config.toml
arch = "unet"
model = "segmentation model"
dataset = "drawings of small networks of dots and links"
train_examples = 97500
image_size = 48
grayscale = true
crop_scale_min = 0.8
horizontal_flip = true
rotation_deg = 5
num_classes = 3
norm = "batchnorm"
hidden_act = "silu"
pixel_unshuffle = 2
widths = [96, 192, 288]
blocks_per_level = 1
block = "basic"
attention = false
upsampling = "nearest_conv"
init = "orthogonal"
residual_init = "none"
optimizer = "adamw"
learning_rate = 0.0039
beta1 = 0.9
beta2 = 0.98
eps = 1e-08
max_steps = 40000
batch_size = 256
epochs = 105.0
lr_schedule = "linear"
final_lr_fraction = 0.05
warmup_steps = 1200
weight_decay = 0.07
Rows from block 3 of a small segmentation model, named by matrix and row number. Rows with one number belong to one channel. Each number is 128 + 24 x the weight over its row's rms, rounded and kept within 0 to 255. All counts start at 0. Numbers have three digits each.
After each channel's rows are labels from the 100 images, of 14848, where the channel reaches its highest value: "top examples" is what is common among them. Only what is clearly more common there than usual is listed. The data: drawings of small networks of dots and links.
# convs0: first 3x3 conv (model.mid.1.convs.0.weight, 288x288x3x3, each kernel summed), inputs 0-143
# convs1: second 3x3 conv (model.mid.1.convs.1.weight, 288x288x3x3, transposed, each kernel summed), outputs 0-143

convs0.81:097166138115127154108112125111100145158142111120095129150133127085165159160136119106134102167158126139110149125110131100118139194131095121123105129179122166156176117116104093120147146128174115137174136136129158123142132159104114172127171102134155144144164115102146130157158138187150090164158141127168119151132102120167126107127120139128142097176153137141116129091116129169110173154124126137137155145121142122146135127128140166119134
convs1.81:133095101195128150109102136133196139159156129123167081091112118104139133141154149134139121137121130127168139129135112169109139147112164138148124086156135096136094135120146174127141155133107142166153145155123158126167135126122198102110111094119135134133116105153120154101134143117129140132134132146142119208099134134127148098176140124161144147133111135150142169134127124143136101134103160157164117129168097148116167164126121124165127
top examples: ladder

convs0.283:137129126099126134134137126127129118126122131142131136135124130125131137139097137136116136177123106139125228130123143130121111133138132120139129131126125129127131123128128116148137133127131120125128128119143123125124129127135117118135124150128134131141153156136138122143121116122123115151139127129129134127143110135129128123164142000135127137137124135141116142123139165115121128131122115145123122129086158130133125125110129134136136
convs1.283:129165068122121132137116160116166143116119146127099168139113118134137067146123111117146113091125139166157147138128125104126141110096142120102132154112084154114110112143152141134120112127122160169140131135150126111097168136096118137118111150145126125147147125137106161115118143137159128124140169155114142135167128125112070139072176031143167120174130137127135128139124117122086138130128150157146151132170097099119118126136163157125123
top examples: square dots

convs0.244:127128130147136130149131124124133129130122132123128135126134127126130136129145161130131132145120133140126134133125133128128127128142133133145145140127138124130126129122145151135132131131133132127123128128128129113132140141135132110130133134094128135137138143129136128122130147121123126139133142133128126124136109128129125132131128129127134135134127129120129131128122133128158123153126136134125131129118138140138126137121128131111000
convs1.244:130114108113144107120141121153134131120131129133133138134117136121131133131117136141140122121145138117124127133134133159125108131137137118144122120129130127135139133135111125132134117140129123135131135135135131142131121138133138139138152125170138117130124117151158127127146143140136139145118133118134129133152157145130140132115129126111142117112134124152121134140127125136129120117146123128128134141126121144139115124152141124133000
top examples: black dots

convs0.180:116149127106122124130153121121137148133116137111129121125137105105129131144103122104139128107128141125127135118128136116121123125123117126111082080126119122131116163134115095112122112132119106103124171124134126078124132112129131179117099125080122117130121128127158136129121114100140089111125142117129103134122133124124131126146126123095128124121097112143130125122121114124099136094130099130131141138128111118137106137169123135036145
convs1.180:141117121103176110157137133150106152092121113100093153154144130135113139147120128167146149164112126146125113114124121180112099134145127115099185127124129149138136143124087126124091107131159091161122131140118135149132163126170141145127115126077137115123132116164076107139151119099146128119118173103089121122094142179132142157103092152135150108121108123086121139141138124127115140164090115135119126142128119144110084107085159116163152
top examples: grey dots

convs0.281:159126165115115128113138142105091122095145150115148165091102090150129119125147108139130144120134107171130132146144134134117128169119102101121086165164120154146104108102161119164066123144155126116098134142122161122109149120139108139129083154138146135148153143088142143098111099163125091151127168113123140082120082110158119117110090124161183107145134121124128099093107115149113098132135139115150134096121162110161062090152162195144132
convs1.281:122120105153148166157133153157124098158139069112131104135139132061143152141133106120126157116109183139166116178121166139093131140178121151204121133146167091136155118144108149112113150121131106151110128111115101138133137163110139132136130085139144139142156097156127164122160114142106109110121104138120122198137144155159089126144186130133101123110127139118142114147158118130117098131126204107160134149115124186132142174163132119150116
top examples: laid out on a circle; star

convs0.16:108160153145125124141118139134151125101155117135121097107109150136072121171136140151143166133082132116079120127123149111112077115144097101134119121122131150101158141089138152101194168118101145127111139079121138125139117142156127131115114138154144151115145113137153132112123112143142172126087109118160129074137130136095088116135139122158128013105126136122133111131107126087118132122159125102164117126154095122103137077156095132117124
convs1.16:143160127118151169125126116132100132102169127174149113152119149145099115129188121134125109142171122157146128127131127090095163128153118157147130090113162131121097132118121130104150109136118121112148129127136114130164160123150118126119140118137150084139140073106145142117113138185100105108138136124108122155133149169159114149143118127118090073149099138131087125154099147121139105093151124153118116135140125110147138120128132133150126
top examples: square dots; chain

convs0.49:118124148104113153076130118131128150078123114137153162018131125108147155110110139103125100094157196129139164138123131128120119114172157132133132115150159075137119108078129157111107151130124121141163156120131138135129125126128148141109119123134044133112140141109145119133122129185118099131129110136085113129146129138129101138074122128128131133140158139130122093132154113146158117127130143115112105136092153166130133143154146132142128
convs1.49:108170134139089075133148173136145109132133105157157092098134087153158121133136106129133151170122194116119153181108114160122114144154154145171130128129135149136081131134133142114164149111145115147158149180134133124125142069124122129146135147133123110145127161130166142137138163098111151113166119170136134149145166106117133108181077128155140172127128175119155108099131101156123141142133091167159100121152124141133153169113156134106126
top examples: nine dots

convs0.153:110097124125173153100114141148106131072059128127118113133096145144072151119148123140108132124155138113091131102144084134103104105165063157170100148081108105132124152138149095129017128106161143131111115105123131147121159098114153143145127139119086118080141104152127080113114139132135156131210162121077101100159111131136100116158113126107128146161139141090132092153142126140122140137130137135075145121121132140139159100129147099120120
convs1.153:119163143151108115131115144165127123134134125143145149115117142143129129117151183096146108113131161137122127176130103138109141141122158085121129155097112152137138117123166108129070096112180123137171110161126128157137125118123095130115122114147200128105115148099142123103087129096105151128132123101137122117114119085153144117096145125090140169137114113135166162100104154146129139121131070152127123124155117092097107140111118127131124
top examples: five dots

convs0.261:104110111144111116143118116070147111127132105154092134097109131153110132160136114103136122142141124137098139103101121142121134119130140127133117149161103122132121121109142130128063154116145150129128127137119093115118146114139145133107136110115133157115164111121135087119137148129098145127160119147103139095115128123125128076136151120111150155157143156119138169060106114093125146169109117166123127142147132150127183073128109137116123
convs1.261:093160114153102126093126161154152115125202104165170091115132135099171100092137167142113118120135145123128118196139123099081125194132189123084129146126126145165127125138149142092105053113165123132195109138127151155147146132124132124120132123125186122106117133134124161108116105087129128114076160123152134154159138110157128119111123123084110133150106103139148137148143163156139123111117115136130121133142121114101097155101141087126124
top examples: square dots

convs0.147:103126174125132148137070153160100126126149072150129122064157136119122139098152121157123071137154112089078121110119126126089124146156135171140079123130126151147120123065116101116125148083111147145131140107119136127163118112091130140160149152149110144128119172165129104146128129100103142153135122124137147161113097143115059064088135134125094139140153112110133131134119156101168115147045124095158104109155127156135148109120125111170133
convs1.147:140081122124148117099110098137115115148114194157134121119070132120119112134090144144107126121121085111145088101164123139130138130114137096136114111132140104116110133120152139153086091180153124105140158097129095143128111145135116124138129102127177096140126082092113112124100115116153119137129145089084088115139126146140133116139146126114144144163142107153131177113170141128129071126121139106134105111112116130152109114138119133129131
top examples: chain

convs0.241:141121135118121126146157117122107137127117147102129084109142143105129151158133139132130138120124150147142140119129128121103125136147113138170038121145125129113133168130147103126123134130125136120141213112129136109117158109136129192102114150086130097116141140131150129156119181109159108132132173139141128140142154117134132137127149108123123137128130120137133120089128152125156149122144136146149137129148134131152135151197138148078128
convs1.241:123133120092165096137160108156162143109119107106114130133102152129092117149125146160114145150129138140128112135116140177124107111153139103124164108117116126151146111127104146125098112101153124177109112155112138141115187148151138128114105127084147164134124146135101129108133135089142152144128143109101083119110105176119137135134123130118165096122101124114129148130149124146159143156099105147102114138148103125118065111087173124153167
top examples: grey dots

convs0.179:110114099154147124097097110101143142077054150149158156127157157170097131133111145102101134129107130109117123123129107144118130112118099146151105100106102108156093132114128122102124135121156166146130128096116128116116144137127153134130125133115090127126139116109160097104127164134134143118127121109098145102128119098144098116130166123131128121161104146118130125096145124112134173159150123123144144160147134160162164118145106122123120
convs1.179:122149136135124136123131129141133158121185128118133134120139132127206134089147121123132124115088153116170105168137140125134135141174164144117151121133172143147154154115114143125227102162189133125116129097159128168109128147124100158138094111122149127105148118136112157144100124120125132112103142128163130134131138081156095139148152139124115111117123124145121138126120122134135118141118144149167161157114138121111139131124158094126117
top examples: loop; chain

convs0.223:175103127096080103152138133194117124110162126140076133123104206118147131163132124148150082131126122151176126137135128117142137092119145142173102129119137074111102127124118106141145137127126174130172147154120127132126130127103126144137111108123086132128138131086170132142146153126124153123170107148101154146127117108122119140089153127072085122105116148132146119163083191044166113130097141144027121109141165172145095164152096102122130
convs1.223:105140126151087064079114166091180122157141141106098137143147099154097122122121156142158132145142126118127137087143132105133057106094115117177128118123120135132080119094126097146132177144108108145124103155109168101174123162151126128123155145123119134102145117141108127102114142131133141112165125152132121129117105089072155105168107133186159171116124121129158162051140089130138129149107141127145170109138064162119137156099177154143126
top examples: complete

convs0.90:128123143166117117089098130089145133132114138106141113110125127099118116148114133155037187138126118107124137145151118117094121135136125117106142117122103122140129128060114148098127112080103121136151125100126116092187130110127114120129115118113165147119125070122122141105118101117149081113104130105137100108129138109145206133133140136131133107135124093130018159098117103119159126175131156103115149162152128119148162142120149140133126
convs1.90:135127163126125173134134112134134167107138089147158120100118147156146161150159135119141074121125103142163138124106132152117155141150138116099126129152147162134106111125117183166164134132133141114172134120140090123149156153161152116102135109132113133140140133115112132150157165113116178133093148151134114139131139123109117141142141127141143096113118182120113097165129149145124140136130086172139054119157137080093172104150128151132117
top examples: chain

convs0.191:099144138134163153098114123125141132088036149123121126163150176175124119116137135094102132133147117124085112116133099150094138121147088169167113109128138144139103149139126100128077087133133185115118135112137128130130191103102163135139122121117114113131147134124140133146123153166128160121167133106126152124138087103137119122119123121134054114168118116104120089136142144116169128145126134149117146141115135118181157147140103081136121
convs1.191:131137164139111098137139146143135131180189122123147124123108121124181113096133156119146120119124134136182094160118141150149152126116173091146118138067131136122144126123142117165142108135215150119134131117134123152099148137109070142141117155139171138109119138110122125103077124089112125127138127109170096134116138111154121130137147135140145167153136106135125136111121155148137133129112112157170153094134109109104141151120129101122128
top examples: chain

convs0.168:124141131166089057121085142111108125145102126094126122118101145145085142100135138109149134123132136142141148115120166147124090144139178148158098171099142158103134137111139147116130153103107145127078152105125143151091143109099058140130133147132093099076132105195143121100147147149144149141069127114168124164132136121131091121129152126147161143119148129119144187130119118070136143123131119103138064145117110110140109077149108122143128
convs1.168:141122093152180142106110097098128173101129157156120125114157136109113131140166130142129147109105149093128158139131156101140159122105123182150168098186159123150095126125101164130145132118156137134122162133131096112147148102119156153108120082140194111141147126135147174135135130140128083122105134130107160124144138116122142160139165145106115100136147143122157113165187130117119120120154155109120113146138155135150111101140104096162115
top examples: loop

convs0.95:122140138143141127157143127110132154127118134121130131132129129131129136139159160136131123154111137142128146130122140128134129139146126142163131138140144134132132134132147150137126134119134138134126135122128132128130142142134127124134121144070135136132154155138137131129134152108143116140139161135127127115128114143122127136139140112140133134135111126116132131130132132127167127166121140132133115136130139146140123131114138126142000
convs1.95:126125114106123112096142117147155112135136127139149121135109146108123112107117139119140115112159129096126118155137117143119122128120152120141105125120113126146139100129144118145136122115120148128137119142132131120123120143128135133133146129182141130131126129144197132119137151138130135153122110137155120145169148127109139116119151117112157111115152123175127126144115129152124130098170124115132145141124117125159122136163139130100000
top examples: five dots

convs0.73:133103122155140144114115143108095112102107124119145118132100144145078122143162143168149133119121141142161120116152197152164133180122102131165119143083127097118094122136132117146112126133142128131091148101099127131156135122127126114126117117161173140127111124141141131109139168085152156162124129144098138103158157144074150144134092122127076126112143130085089091146110169153174124125127138102108111112132129141109116156159183056135129
convs1.73:120130156109137202182110148166103133118116093138118159119159101138146132134131112101105130154104179131158146139113133186138139123176096105151131134128150146175127126167142100123156158147164134112145151168154097149112171134090104155137107143157114107182121146107173104110154150131104131108176119110098125064129126093148101099106138145122140134145143174102105136154118100120136122132134115166156123134115137096144169145130118158110127
top examples: laid out on a circle

convs0.183:140137134127126143128147137120126118133121134120133132131120145129133134133087131133121135181124087135126236132118142132122111140141127119121121140130130130134126121113123108130137132125132112129136125122164119117139128117137119132138127140124135127125153156146129127155128104109116118150136137131127120135140102137121117124155139000138131138135137134141116134126144155118116132142131112139122133119092160124122122130107135134140131
convs1.183:131167078120123131140124151119166148116116146121100172138112118142130078147132114121153114092124138166160143131124131107134141104096143121115128152109088150115107116137153136140115117127124160171148130139144123114101165142095119141116114150145133123150146121137114159112124145143155139129142162155116145132170127127107067136078177037146174114177126131122136130134124120120089135127129142150156146130171098104119121125138164164130124
top examples: square dots

convs0.43:153092128140133077133096134172142147149138121146129114095110172118170058141136151072131064130110094156132126139123110100108123103140117134138131149082116133062081117115142108143162107137126132114098136087124091153125153094071128128117111143104127125139150112125112118128134124113148166138123136130111125140114147150110126108087188131125155145120165160126139086124131097083159100137111145107150142136103145144133143154132099081151132
convs1.43:112110140205109150085171137153158118126163116125183092108139091139160162111107128176104112139146158128137124117144168122120138164135114131166143090125131108150074149133160126121092079168124124150113128129148204150160138146154153159130147134126101122152115107131125148138149135157135144130122143147138093188123183104109125136176101120094154120147141106116152151177139153154120122122131128135132154116116138174138139148138100128153122
top examples: square dots

convs0.28:130130128147141117102116132125121090130127125119136120124127139135125129111139120149104140130140126126136126133137126126105147120146128112124135155120118131117136103124131154129148138116129126124127143133131112091117128126137122104130163116135154123134127108106118123130124141156104176138121115138139135122134108116139135119135119121158124130144159148133096134137130141140148136136134139133126146115121126131118131119136127134021000
convs1.28:153122124101200096149136129140108163120117136097108140140103119131104147149130148155111127157117147161107128084154132154126117122128129123129159104132120131111129142142109129132130120142150089153095191144149119164139149139154124115128116138115148111137133129137116131125130136103155135142138155091101113098108140184135141138102122126109135124115067117115116138122134122111138129150113121148091138152131123143127076104107130123149000
top examples: black dots

convs0.187:136133142155108064140078144117120118157098123093104117118113157148108148118140154110154129142133087161126149122111184151115075160148156143155102165094136153125154117078152156117127121093119156133078134088127145149137126110098087126110130161143158102113130096182154118100148143151141163137084127118183140159126113116134116128129162109158131101110122139110124201127103124045137126132129122119150076124131115108144110048143093092140133
convs1.187:137134103127170135113126106106138172097121139153109109106167137120127106157174130151136138122126152094156173179111150119157178110101121174137154103156177133137106127134117174126139114103173144124134161145133083123128181104120126157121111091139190124150130148141160171117135141147135078127106130125109129120155135109133140174131169138104104115160138151125150110163182136102127143129178150140124115136158162109140132104162090101160120
top examples: loop

convs0.107:152107141103089133153108126165115113142123087116142101100143156120090129133158124130132044142143112135101141097122128132099098115159124137141120125128114130089113129032117119118106133114089126109146121091099137099123141098084128117117122122138064136097149153144112098125131141117135135176077132117158149158158105079124088125107142130152161122110124117137098110111085151138143125112112120094135103091144146152130089141143129138115134
convs1.107:125080113139139096095110128119131138120100174111123119122080110124129122125140152144116168148121113110146104106198112115116127127122117116126142108146100126111107153137126138146139123192177112126103156112153111149133129157144106115130120113118174058143147062104141139113115132138145106124140133127118122105114147116130134121139129125128114135131126118147122171112135115099113069150118148117128136145129132142168120129132115117134135
top examples: laid out on a circle; loop; chain

convs0.48:086123108129132133110117118113099106106111146054115069174125141164050113162130141121140150150120121136133102087150143146114127137121091134164094132106097079111118100129136119115084156128143137148132136141136112110129146119096139112124125133125077119134114141110135090119145141125137134143142150121087124066138098127162111167131152127152166138123169107119129094146159137106159153172164136119130120085127150111171139061152101119111136
convs1.48:092129114146149158099144106139144178085174144141129139117137161129152136075139140116125156084079140106109132139148153085143165110130191153115145097144140157200150180114105145136143141129181159132132133170152133146140144154132084141149089132131189139089149115130112151092088130147142136108135105156141113129154121080114139125119146131149124127127135110145131127153159144127152155150148171113150160179111156123110131119126125136135117
top examples: star

convs0.88:097121142128191132116053134138086130121150094139098129121120147141133111106139103128104057127153118135058135129115074165091109169110145148146140139148100136148129114131122068116125133112140120129127127141122119137132135073133119151190114176140116141143122136175137105121142139108130141120167124094108110123127127171078090089127116129060113138125158119056159077156152115120158108117120131142097135106115140131137162116119122148118127
convs1.88:126131131140124141127079100137140122188123154138144200132112118096102156130128148133134086117125138116140085084124112163121106169116123103144111113117153047110125115107130115138074125131111117147130115094107119119148086146092106124116131067130151141100130102115120125134104074122113142131085150083122123112129125119143131091123154137108148119134148106112148146093108126123139116102108146120097134123136092110107111113129141164116131
top examples: five dots

convs0.6:123112139142113133114127130106107124110123086130105120136115143123161122117166139153134091137126108132110142112093097153105134163149158145126146123120134080129118121121160098113133149113091134127114122141129116145121162105113127112132126117115105126124155117148137092140140142110117146122171132101089146140136154147124085076147064117110147199098140153118159116119099118108151142139101111116132127158155147095119137121138126150162122
convs1.6:150100134165123119132097133107135137174117165112150145097119099097153147121086113117107116112097129135091119100123166123152114128125192101167145123158115093117139132115155144149102110125119151121143155134117155136143059133087145117120149108130120141106095125155123123127128080067149140151143119117122131149137138120104136103094121147157158187117174078119134135116164140145124106152070155101120128081120104146114102134114123123118118
top examples: five dots

convs0.239:119146125088144127145143118132114156133117127078131132136140137111125133164109129123136130112112140142132138115114134116123122118132129130131067090132116131132127131135113093110128122118132115109136184129119127067114135116133135129120137136082122111123112143131135113145123129064161107099128156127135105134113126130122122145130125123121131116117083106137100127136128125135131140100127112134132111131130123129130099142149130137056129
convs1.239:142113135106184101159136132130116162110120117100104131155124124116106138141143151168137158169115126143110123113140124162114109131143136123137215118133145154135148122135087117129087114136158103156104139153144127173134172139158131107122111130092146115141134134129090113097144149086150135112139152102084103123099137166113148149105111150127151099104089128085117163133145111122160136177088115158098134134134118121115073122075158116170144
top examples: orange dots

convs0.204:039129148167144111125091150097160122087133127141096132126137129128131144124122115131164153144138129146043110146131252130141100126130138129108103115110121122136123154069140124117128116114125137116115128125113087121226156133137125136151120137138165133100137116092137154106167110121155120134129119131101139063141140111140028145144118121119078141131123132137165158123127171098105152145136115127089117143116122140146141073123087067150127
convs1.204:124077148120149147115109100132127147110093197116117148169081134127125103150123147145137150115132061117139100114177085157148142111096111099121129131121108147122119126135129149181120122188152131113123139106164114128093091168152124099166126125118164071157149063124142108131118148163138096101111129135124102109139149140142135133114139121117133140152139096159101163140141125103122087160158155091130124127110139126164140093150115158129127
top examples: laid out on a circle; square dots; chain; loop

convs0.63:134123151153132135115146106113113116145133141147127115117135129127146141120165108125110149163148117123153133150127152127182107132127146141115143129125168119110145106181124145047119132160117153146138136158108135129061146119142087115072113134138140131072141083032132165138112113111082101182140107164137125093091104135146123122123135118126128129136125149110185125124126146187145121128123129105124051118121126105088119207136134094139129
convs1.63:121146125145158133157158119181154144109149133127161125149116156146111153142117159117124141087129154130147123104109130186134113147126150121126103154133096148172122130166118161149156152159153146111178109140126105120107132108140171125110135124121137092174140124138155092166171154127117167151105136146170152073132140147141160128140144126136154136126136138135100124125147117139102144111158089127143020116165111136148142126148130136115119
top examples: laid out on a circle; wheel; ladder

convs0.77:100125148128113100161088125123118105109190118106091114128112112175066153177142136135137095123164111137117164149126115100095128148139094097146136151126091136148178120121133117135163155118105132126142144141138104149140138112086119124122114147138092127127100157174196105150136138124107122138114113180155098099134141155136110173151170131125113144086149110112138115170119129064155122118130118071108118118118109173135093106132083094126129
convs1.77:129133110116136149096155112152122124109121154148114140156134130116120144101139097152149135131146143115128150116149125106128124161162140153143140120159175131161122162099109130108107178159091122186156112151145163113156134136158101131139131098132142127127150116122120129114112148165149130123103142158110112171129118106119133147169102137145129077118129156134127160179111100119167124160135135100124157163078157136131087137120157170127128
top examples: laid out on a circle; chain; loop

convs0.285:133116117137112094150124143100135140118114143105093136111151105144141110106131136107132137110132116134086109100148119068136062121133138110114104157084149158101156127121129105146150147151148128140104144138110126144058127086149104133137132144135159043163148122113145127107123124109134113125147126137130157087137101129141066137060145125141080120120130151116154173094120168058127159085152145166163077123165126128126143144125116100134123
convs1.285:155149103156164124068116143150125134146133114095158077141098130101109145129143124160130101141152162119155110136113142132141106139162115176187109097114129074121133131108132158115135096102106156134110123110097120120139142129138137122100133108118131159109134123106164166117104109135133129148092126128134114153118157115142097169177142099132103088174106130123119102130140144143135135119144117117132133137118108144119091141158156122146116
top examples: loop

convs0.185:103145105138173174122058128163117119146130067094128113131148120157119126108134108182110086110134147143095124131112124153132096161131137149123109139134118135154115096139149071136146140073112116100096142113123115129138142092103116130151098148148109114109089171165127111140142121117120113178117124107135142123115079151107108077101140125107135143137166112101108102118109133121152118094060151082115116117109109146125156118122105132131122
convs1.185:132090140128153114117110097156163111168137150155122152137080096102121139123116141171134144122109120127139102101158131153158121111110130127134132118148147092111110139122125154150108135175143129088117141080124098139123120149135109128135126133125161098151146090110094158133085119159128138142134123098112107113113131157162145095162156136102132139150141115133124137074188112137138088098101145097131131138095120144127114118147141119134132
top examples: laid out on a circle; chain; loop

convs0.243:124127123130121126123092139085112141106147134135117128113130153165152137154157157133138102096100112116087146114135110121128130115106104132165089170139097198092142131100119136137094116133204125134142130164152151128136053110103172123112103167140113107148129151120138143120132155080150156131104141120116161118104171112029090151097130125121097077092136088110136106078140159070140134156145119110099134130116112134147090078159114118157129
convs1.243:161142130085106084133127133120112060158116103148104111176117145098082100142124061171140162177185124176137142140114121128139129149113103126156161123123180115079117117126128141101127166153076105130094110118135139115090158125133119140139178120115083113153114134128106136116134152170091081149130133146131130158112156156154116144181134117134116112150145173120110120124128127143129111119139130136134153136109162081150130145142159133116131
top examples: square dots; chain

convs0.10:124119128149142124111103133127128106121137128120121129120131119144124130103138124135118141133136123127132132134143123128118137117143134113129137144123120138135126105125130154112133133111130122129129134136126114085125126131121128089140163119120145134136123119110121122128129137159106159125125108134138138122129105115132121115130125127150120126132149142130101131135127134117152132140132132130124122115111129129117129114131113142027000
convs1.10:149129122100180090149145137140109157133114137108110143141122125123116140150126146161134139151118142151116129093147131156123116126130127123122152111131129135125135136142100121122125127145152090155103176137148113156134147141154126121144128130126147108138131127132128121112138142107153120145132158101109115112104149167137150150101112130103142122119086130126118148130136120122135131152120113155095144145143125135119087120110143124144000
top examples: black dots

convs0.236:095140128148096074129128128074121166127134148145103114095140163134104111152153164160140144096094133122081137119122146145126129147100145140154067173125094198083162150092120130139104070130185127134113130147152134144128077120126121137145105135127139109115155137128142139113123172107139143130105138114158143087086151105070120152105132121152093087096134111131156119039124155056147175151155129133127126114159116098128109084142099131139133
convs1.236:146152118096112087117147116130107111146109094150119104152117182074109112143134078178127157140154139156146128156102158109115137160107112177137173103126194071095126139154109162090114141126097127144106121109129129134108150121138101144147150073110095157118111137127111173099142133170102082139108124139112115175158148146157086161154115117110087090144132168122124089140120151154171137145135130126128162157117168091118126142134138122127129
top examples: chain